From a checkpoint of a small contrastive audio-text model: text encoder norm rmsnorm.
Rows from block 7 of the audio encoder of a small contrastive audio-text model, named by matrix and row number. Rows with one number belong to one channel. Each number is 500 + 25 x the weight over its row's rms, rounded and kept within 0 to 999. All counts start at 0. Numbers have three digits each.
After each channel's rows are labels from the 100 clips, of 14976, where the channel reaches its highest value: "top examples" is what is common among them; "band" is the frequency band that holds the peak. Only what is clearly more common there than usual is listed. The data: songs of 200 made-up bird species, synthesised, often over outdoor noise. In brackets: how many of the 100.
# convs1: grouped (4 groups) 3x3 conv (encoder.blocks.7.convs.1.weight, 224x56x3x3, standardized in use, each kernel summed), inputs within the group 0-55
# convs2: expand pointwise conv (encoder.blocks.7.convs.2.weight, 448x224x1x1, standardized in use, transposed), outputs 0-74

convs1.219:492496492569558511470489510456526532495519476515537496527536486496543512499477524499530468492526463481494528504485510493517504488498512529488468532481526530506505500552
convs2.219:454450504506476539494473488504462532440507443504477492493524512480445558521506497518513498484448520512497497501493506474522500519491501473546492475506515517494474508433497479474504499470514492452386477492503487493485511462500
top examples: mains hum (93)
band: 0 to 250 Hz (89)

convs1.154:479512509495518503476430464495513467471481469523522488504469483525490497503505517477472498516511521517462521474502491483504510508523466425504527509503519504490440457475
convs2.154:478518467461561513522528470497489521479483476485507485491451482461459507550497500515503545516501486532493483530457481481496556486470463473528536470495466482517490480506512513534454478485485484470499512464486513514472471549533
top examples: clipping (56); text has "clipped" (56); rain (55); white noise (32)
band: 0 to 250 Hz (96)

convs1.178:501495494564577482468502534475516530503533490506506494523524494503535540491459528528531463494530455456498530505511500508510498489485514529502469522499511516497491507513
convs2.178:452478491511477505487484478507498521446500444515479454480503478490439531516507496511506494482506529487512489512462503486574499507485504474533490503508486513507519480505488481473546494488502502479385482461519497479506508501499
top examples: mains hum (94)
band: 0 to 250 Hz (88)

convs1.13:471482474472489472477494531479479465505475479481491486538495532471552488496556478483497462472463480449470506483496502492478485471474483482525515485473513468470467489490
convs2.13:470539481491563474471487487467506500481492517520474474532490497496497486451508495463520487471492503497526526492501502481480569500478489499501498492443473490552494513504568487520507507481466495488525463513489479476489474521557
top examples: clipping (40); text has "clipped" (40); pink noise (35); white noise (34)
band: 4000 to 8000 Hz (85)

convs1.169:503517485583543467459477514498507522494544479527499504501525502504513513498449531492539478495508455470512533521496497511501505489500542506512456534506528512515474497496
convs2.169:458475486476471556488485476491497510497537439521497496498499497505441533509503435502521489492484531499494499498472483476554499515493479479549454503499499517484488498491506475472526493498520494483424510457505490476483513530491
top examples: mains hum (99)
band: 0 to 250 Hz (98)

convs1.208:486490478567548508464496522462510537491521492512522488486529497501513527515467532505540459496521465448490542522508503510491518497499553528501474529485513520489512493518
convs2.208:454484532493484537501492479510465520457496442522493478493510499510444555509505462526516501473468522512492518504464490476558498501489486466532476500507507525482506506433490493515520515474506500426389480453529482492490513489497
top examples: mains hum (92)
band: 0 to 250 Hz (90)

convs1.155:474496493493475490488462484490506438476488482498505498508503429500500470466479512488483499494508519491469526470489477498473492525520461442474499494513504514492445439506
convs2.155:508511469489499498531546495499513472543454478496525503489471463499489498515445450470478520495491455472478485531528464519476495458509512501477535470516505458485502484493484482500495469512504458504509519494489527534503501480504
top examples: reverberation (98); text has "room" (98); text has "reverberant" (98); upsweep (56)
band: 1000 to 2000 Hz (40)

convs1.41:501515508501489495506479473484500501525501496516517495536511529490462519476469509495456485500502477509510450471469447500509473519454448518457480455490457507508515462460
convs2.41:524444456488503528543509509474558469493488499492517534503488484460515514514463489461458491510546477451477505516490487526536493475520550526523514477527511475495486512488499506484490460520471472496504512468487511504524520484505
top examples: reverberation (65); text has "reverberant" (65); text has "room" (65); click (52)
band: 500 to 1000 Hz (32)

convs1.128:527477473469471475473466527481475512497490522485485487485488553467519490509474495523478486489495479481479465484474484513508477499479486557462482480484490466469551554483
convs2.128:471509479481547472493510474464503515478505503502470474513473502468489513491502505476519486462502508532515540510475504476476584505469472486486499502447453505528504519524539488519521520468491490466503468508484496483473465487533
top examples: clipping (62); text has "clipped" (62); rain (43); white noise (31)
band: 4000 to 8000 Hz (63); 0 to 250 Hz (35)

convs1.10:512510490499496492513475468482498506512510496513508494513504512493466521481459505513453484497496482495499470460464455512511464506449441510459482447478461501515512452460
convs2.10:508494457511509500501506508466554475502494504490514518504481479465512522515481486462480501535557471481477509524490481524521499454518529521529520475527513474522487497486504472487473461524467475510509501466483513503521516506511
top examples: reverberation (69); text has "room" (69); text has "reverberant" (69); fast repeats (48)
band: 500 to 1000 Hz (31)

convs1.135:518474459469484453463517506500489499488480494491474463494505573468504512512545491523501478472492475478503468501470471483506468484488515506481473471497475452473513535471
convs2.135:502478487541464508485468534472472504438496525500474522530515494497514544490501511522486458480532499472488529486442511506547496491522533531486481496513519500485485471488527514503434483504516492501483448516490466452531537464471
top examples: reverberation (66); text has "reverberant" (66); text has "room" (66); click (42)
band: 500 to 1000 Hz (40)

convs1.172:530528525485486475456529484476473474457482478490486469473468525522482483507476482483475458530476472456470479480468484480504483534529481504521457478524483483486522483483
convs2.172:485514524480502474505501480541522525509526515467509512476516528540509490493511489524505505499429522500508472484485545507497497517445496456512509563480489540501527481484491502523479542505497517509512513553503508524455475519457
top examples: reverberation (76); text has "reverberant" (76); text has "room" (76); clipping (50)
band: 4000 to 8000 Hz (77)

convs1.136:475486467464480462460486490503498472488476471494481463519511512481479515502546513506469469485494488460495483482451465469500464472497509497462503477526467465465504532465
convs2.136:527459500526468504456483533483476498438514540494463512527541508503531505498507512498487453457544511483485535485450512498521497506523532541528468491509530495497483493489521528441499487504489507505502462513496458458540538445455
top examples: reverberation (66); text has "room" (66); text has "reverberant" (66); click (49)
band: 500 to 1000 Hz (35)

convs1.183:494514493562557494458498511467493527504543499522518514473508502501521545490453529498522461496536446459480523513492531518521507502494534502520479527506517502518501494512
convs2.183:469494508505479524506500474497467514459527454514474518493511519509440569526506519511507502446509537517505483505488479484552500515495497469540457487508505524489493491475491511494535494474511501441463499464501486475489508515498
top examples: mains hum (67)
band: 0 to 250 Hz (43)